A small image classifier, trained from scratch: 1.27M parameters.
Rows from block 5 of a small image classifier, named by matrix and row number. Rows with one number belong to one neuron. Each number is 128 + 32 x the weight over its row's rms, rounded and kept within 0 to 255. All counts start at 0. Numbers have three digits each.
After each neuron's rows are labels from the 100 images, of 14848, where the neuron reaches its largest size: "responds to" is what is common among them. Only what is clearly more common there than usual is listed. The data: simulated telescope pictures of galaxies.
# gate: MLP gate (model.blocks.5.mlp.gate.weight, 192x96), inputs 0-95
# fc1: MLP up (model.blocks.5.mlp.fc1.weight, 192x96), inputs 0-95
# fc2: MLP down (model.blocks.5.mlp.fc2.weight, 96x192, transposed), outputs 0-95

gate.80:150071143101079129122096079103154166101106120068123109117081151135039174116109115120140199085146103141127103142077194153068128134131181175172123179109122119119129115120133177160158125153138121112134093117086104127121116175141101084103102120118088165082114163088136135155190138143113197166
fc1.80:121121130145141131153058085095093137084128087130136093134134160136157156171073228095172158154216141117162092164116126118100128138168189127108138128141143163164143157125075160100108145080156144131132121133126070149111104135084150080206152125095119174117147153173114134106113115119190169132
fc2.80:100144058158113155170143182141106116105127113133126135114094106151111086116116135149087110126165149180127127117069130163166199140127133124120133134161137139172121112134089151138099095144096029156143134096168125156151051202163141118174108142195115118064099089079120122112154147141089181174
responds to: tilted; winding: clockwise outward; barred spiral; two-armed spiral

gate.190:125127108154192091105099072164120137161116079100108162128113125168155121154109108107152103162112167202104084113088113144137142135125147098104161100143124160125145166205123145134125157086124078171069115094147198143118092145096172160163110168138055124083135167096117094069130101185164089117
fc1.190:111109141163162127104162136116121117102093112164134205121136103094123085148099174121109184071124148141058118108176111048081133134135076125135132124159121131139103132069125172123080144105157193123145109164127135119078177044159114141120132159107098145113089133149083152083084163069078136132
fc2.190:109100155131137122154145170121179126157109125142146106188141179085145121139130162117113187130123158121125144175132125133150150118130139079101062099135157111111094173128112164097101056112122183176095218153050159074147092113053143125111094133136122122094184110088139100172143146127129060133
responds to: many-armed spiral; tilted; winding: anticlockwise outward; winding: clockwise outward

gate.161:146105058198172131134194097079122174084145117145141190106136206097088155143087143171107130095148106154117097125132141111099176135133094186144148108161152126141157093152090117118119121058191132168129078104150064119158130144151133110145076154154099163091100126099073138118153121113085137121
fc1.161:099098139175154132052163125080156157095076094168100182138197130090124159130069126120159155152124169094100133136121179151141186112140122210133136121129106056102127098171075129101124102108141122114143108149189087156114194151149154124169136180128178132128105153153090136109149147116121171108
fc2.161:116174129125129133123152139167094200117094126112161165159163158123129146102139114134172109154105145175189106092181142133091076097154118170166125141126109077085104066090131085134204117054096113092112134145097129114117118124170190088107107097193116089105130077095161104066127129143167119138
responds to: many-armed spiral; winding: clockwise outward; winding: anticlockwise outward; tilted

gate.156:113078145099237106143168153103137090159149117113131077166176124144197137207170144112112148144179173102168099118062111113106139131165137151113124145095171123143165151066097124146139155136118156120089136101114176092151164109112109117134154163163152080117136147119083194076098139145115130101
fc1.156:194102094161186133102116118108127111105188132168115185110039141112138189086091186080176140111163088158143079139121095120173131046113148102077071134129124091158160111150148117146122139166106117134105145124088194115139117136108108141132173123100102130155101148109151158142089107183093141126
fc2.156:176180175145168052120094068183061170156123133103088120106168162129134097111119126117149131141116132101104102097122084133153140186058073157101161093131135136123103121133156113135091103116102119155153106091150088175148108144142119158163155096133186168112122097136159034176110172152122160123
responds to: noisy; small; edge-on disc

gate.11:126095135201164161092114103098144203121145136108100165090109151146099133118105071089122126056121111178166158080131123117087108088110138089106141161124123090159172169175159120147150132135150063145169102140148119175125104147144077078190120087138135100191155148095084088132160163162140088107
fc1.11:166132181154185140087138114060095136135110095175130128161161165142137164170111070119092117151124110160145112128157122201087123099104074122094139143122120089127124134140134130142141131126122068169134087152103133184078079161097077142139071108093161067190195154118105109107159072126118082117
fc2.11:140118143110125138148089108134140103151121105080127122118090127112103089099138155155120104116043142134132079178154150133050084167134149140127166114072157118084103140095109135087135153110112105150044153127160134130127080156069155095070106112068076106093191128084108087046124124104162101134
responds to: many-armed spiral; tilted; winding: anticlockwise outward; small

gate.52:136137099120147128083105137193134145114145149151093146109107122122126129159073156121197122167118092153134184184130096132116082094129151125091125075137164184142141116174135115106093141168145175068119212150072061150153138079124124150123121168149127119226122120187101129144123115151183126096
fc1.52:145136089131169158111161114171133138140134094187093128155109131150093124124141122129148046133123139184145150140094123156114079035140160096078110075144136172113128115136135135159115114147163125082146193055065114135144153106161133133129120140190097064148147113164164128131140131120203204130
fc2.52:175107116135082056090107057086142136180146084097144115140119110178074115142126123085111092110159143098129084110132177079113103174127150170170152131121062154120147105122133130179086176112103172157158104155155107147134109137135165153160169086156197106131070123144073121095088126118135183110
responds to: tilted; barred spiral; winding: anticlockwise outward; two-armed spiral

gate.157:164140134134160126114064139151169119186098141117136113114116137137157154083107160171109156127159145091138124133094132145110114137192137178150118152048088104164069145111103142121119084151063074089190154187083170110173083115117081121152152167128108199129171101091155097163102118125126163096
fc1.157:093108135171145123106059230109136095131142085120153098145104163192188108061135111130148121117122161113140170113125152157150053154136147186153123122091124122118140189136093169110144141110102150070128068131191099111143070122102131120140186147144143201145126137129119150094150148133106148091
fc2.157:082155115087195168188165080144166141159119137109134094140119152135123133110172131172102133187093170131156081153108107125141144188104124166114142110122111132137096096104096125118165102186124145092146116141118133168215166118159151154107142229099092180115093068067117169118118104130121116145
responds to: tilted; barred spiral; winding: clockwise outward; winding: anticlockwise outward

gate.64:152059170186135142110202121085127164083113077140112163080129105096142144131103138144117138175132155154133119182151119124137142162148100189138108100129075128112086103108076077113157133129100124087135161139174052152087112168126145094089091140171188121165182101111125091111099169149112166171
fc1.64:116080137142136028112120159115119129145087087121079141149151140077101144156135171138125118169177126163131139141126097114146113219135108150110159108130099135082062081099139086086142129198122082120078139106105091131107123154138088118135114091144182133205166147080145130063097146137165103132
fc2.64:104129139116146176120182111125143113100156148117158150133146132135177121144130150118108147098144187093132118119145118100151145113111103100150115158162093133137134117173114153134255142000132126131118080149142129139113121159095119065140137142126158132134148132148159128085124163200126159142
responds to: many-armed spiral; tilted; winding: anticlockwise outward; winding: clockwise outward

gate.168:098137149172165158113188090127132146093102150130095142139164151111173167174142063126196153126140074179143071124147130083114142129129074138131126095171127167135188194129091125151099088123143106159139098144185088058123122171123074096131067180111104114149144083140109102118084133119118104161
fc1.168:137099155122123145050177090100191152086124131140113129091146160200117115154115093116165145151056140117136149155145117132124141114149132211147104131164071138147115143107068130148126133079138146114122122117125043186149086173099157082155133168089199150100158150079110157100117170129153129150
fc2.168:139119113122178127147162081156115166144052107103168154164163141118179114152141094118100121174120105163182124164149140161098080129108136179137088158139176118128153068096128093141151181038118146176106120118154165130173119120137188032153111121120107105140151177121138137112120115122173138068
responds to: many-armed spiral; winding: clockwise outward; winding: anticlockwise outward; tilted

gate.105:158094156133079135173157148117124131065191173192147084139117173184142134117140113170179098163117145139129177075115124123135118133099153138158101195117131177139131147149167136140097073097178156174147144103158090150174178102125195116130074159148134159179198133098149091118122132109137104152
fc1.105:089082093108108156078144139080116143149137121145080109123130152145100143100125123128112104131105104162101125091083068119122140169146078130194165146172083172125113160179141143185074197096065172152069152112153142118185144121127109098130163152173128148088131107017126138118138113145124133131
fc2.105:094123109130087192121084104152096141169129077160160139132139134041099148133129166097117127048162135159108135164159126132106139127138128138077110115187152124103163088162110121158099150079076165159158117188122174121157098131142124163114206132136151093096103149209125076112137151092137182128
responds to: lensed arc; small; flattened elliptical

gate.36:111069108152150203156105159160138117096146119089103109184154158137137145146081171171145150162133158168157136130110150160104188112080180136126193170139166143128157150104126148133144139191163101131117168172136213117060099080141144103076133164163180123138155130137106115133143103136074097159
fc1.36:152104120172110114148048144073121098137128122142128113104131120080126118170137190171137107125081114104142148157125120118124135129123159093108182110153150094127195140129096125089149121163185068163137095148115100078129132088160179074106106142172051053213114130115072137111128102154085117133
fc2.36:131209144113133185147067115134130133100096097124185157123164115136058115148163164110069112134129140171157148085170139084125132125155116151111132130044173099196124126138106143153082121106168083073153112068109120160112127115127148121154102136068120163120131123166104121166144213106140117078
responds to: noisy; flattened elliptical

gate.176:068109109077094168110193157122145119152113152155143155157078132137145136168180074226091154132179117111131114098170161137195134119141165143074149083044104157129142156071130137114119077124164134121154162138105116131141136072159117156132190128155093162137137137091103077107131136151116143112
fc1.176:146159182133129141153065174141070095158197145110135131065104140145137125130114122065099115118063111117131125152074107152158091137121143108150051183131155112157152119218122105089089118111133106176124114088119129126138093131104159121145136090117142127102155155126155132142145165199131050192
fc2.176:140079159100124118147122175157156141164186151133163109108155104122173143134171096062131088111109121150143141128087111136189132074151092099123114128189137111179129122226104111123099134113163146183156146121083182131110104118099128058130086072158161094125178133154111116170193144174105131107
responds to: many-armed spiral; winding: anticlockwise outward; bright star with spikes; tilted

gate.154:176072102099106174119106089135117165172104148150084089150103136099107182071145140195160145140106111142133137120143067087126122097130042105147165132187096137070208100108124141118094174166111183137156169160116140149105136107127147142147185123122152124138077132110107188146142104174157109107
fc1.154:130133122123153158144108120094084159165125094097104119081169161092176170139158131135120185145090099162150100173140109135130180147122091137143226116166163164108105204109115068107113186172115099164157131158123101050147128126154108076134160140164110126193159108097163159083109105111127110124
fc2.154:125175127123112216155150116140151141089143062057180125128128163109131115111153140139095152095107093156156139156120134122159134163078187150128108161127114165075150161151102115203101129177116107181141081164108132120151151125134088086116167196153199083077108092174109131100134129130107109163
responds to: noisy; bright star with spikes; edge-on disc; flattened elliptical

gate.173:176176068150108169155194153112106192150161124142104153155158151125133067123125153159116137141127100144158105178150096120061122161125078090083065143111118175104148090118147098155099137131143088125155178121113192125125137095151093120174102123137061139146123081102136064066113132127118063133
fc1.173:151160106103118156064171145160112141106134164150101183115166096132107084164143111062101137135101130216114100129129070148081097117167045044111124086136163133079113122099118107129108165094142099125127125124126118101074182150209121133086132175118122109123111088138144094155158130160107145151
fc2.173:133125130090201113120093096103135146177151136123112129116142156124101133113113100101139067119099100144140098115104129129120133190111138129102072123141116078164139119169115187112157105110137131154156182150085190140150061147056090088127122155067117075176201185145124119117194147183145096098
responds to: tilted; small; winding: clockwise outward; winding: anticlockwise outward

gate.177:133100129130179115127172103172095197138134073135107111157093168115141131099127152174154184144095146172116136190094126163144164096130165201108176123122126136166165139119156101120082113093119143076135135130177102128147100088092143121142085117134150185135119161171062075095117125073167065081
fc1.177:103098120192084119163130098118088137135159083090178126073157170224139084167090130120138182078144080114142149100141109106108184115118132162162115132144069154155223112122149121148056098102125094112140127154143094147120095105095155112117084133128162102122129123130107113099170123079115071123
fc2.177:135104144159095077122118120124183120150119115037106145149143106135070124118123100088118113189127113152129078097124124077162092097121132187179084187131126115074196147077150087164148093153104129153112117122164136110140146092154174166137179150099130102189161166132164151076121125171170171118
responds to: tilted; noisy; two-armed spiral; winding: clockwise outward

gate.186:153125123193129132101076142141175111074113106126132159071121092162128107142148082091088107131060141182107089112116083096119111064147100107103081117138145075097119153105053155066175123165123094126108097109142124108123151116119138110090132210150087155168128120147150192064138095098127147129
fc1.186:124116152093180155167171087122132121129098097156121094196128070130109089103133126130132107139090112115142159141122106150091082168131160123154125193066145088078140083082148147168108110163104148089172185104058134159164134134086167147183132155058082153147108116138151149089169142078151087133
fc2.186:103118162122143183146078199135099153102122149125118088095134125113144141128122120144128105093129145162104152129124146106154156134153088119172186106164155115119133153154078143138148150064164095133112123168165064114128149112145046041065101196179171155132160109149113079132124156153089176184
responds to: tilted; barred spiral; winding: clockwise outward; winding: anticlockwise outward

gate.87:116112109128147104205076101092102140203109104153108123092157148129140121119107138171124097082098110190115120145117151094157102123090166176102136170111125100092155122137090136117099166093134180171176117158131155139124173169083156101091097175165104137074049062150179168142112103164142107149
fc1.87:167132145148155125145119136121119143096147171122153114105072202125081149140134108159125086109120143115086099115122084065141081084129107134102146237087109101102167088098096109101106194110067179072122144113092119179132109115137163143076136133171141125115124170104120138197119187141151119101
fc2.87:130149115109137153100138122153136130085159178051150108148127107195213132107190145093158139163152135028130083144103160110118084123171112109174133090121094164142116130164121176198144140121122132132131157133156136067137107078117108081148131104127173127158145132051113181132144118115086146147
responds to: lensed arc

gate.155:119057091102139162142110119120097125154164076105082058117127140164178135115145119138100092114098090115116139080138195102105179134176124152141244155109139103114151106101126140122090133146133144163162161148105186184074185182110144142155099108139166107172075129100143130100099136138133116147
fc1.155:152213143082138148109171139177177141127192128095165148105105172141136090154067155162126134101157157145147114160123132146127143132046112135167107118098104198142139192156153142127178121135127168091066125088094165123145081125141131087110121103166066147136132175191163102169120127134123167121
fc2.155:159150130074141148095146147090161113074166153151184138147106158109122083054124107161139136117069084089124116150109138134098134082056171124089136099088147171178112140154155145165109112132142068132093128156103176167126080073079129078106164120167162140091108169147141084142081098145125160087
responds to: noisy

gate.92:090153163130082127162135126141144135092151175123145170113125121134133170129090132125060174106113118097141116161086173100094121108129128081151064161134171147152146141107095157057123221112158186090158153188061136113150149070152113089150134157115129137140134098128112173157156214118137103158
fc1.92:141158159118215136061054143139105142109143122131109176145119154118130163088103117113109174171116139118115159183152142087135103107143122098154089043165111080190103163119145160117136131113157156122128089151087114088121159096152128186071085144205158131147133136112069102124105121133162075132
fc2.92:139082093169118075132135191119172146121174127108152152114162098106159110198193125059121120090150133070110141118133078171086172116183125101049173124151158105155119167147168108116164102131093091096144144095093177116124074133108069102159096117100106118134090112155130127123122144188106119146
responds to: tilted; winding: anticlockwise outward; two-armed spiral; many-armed spiral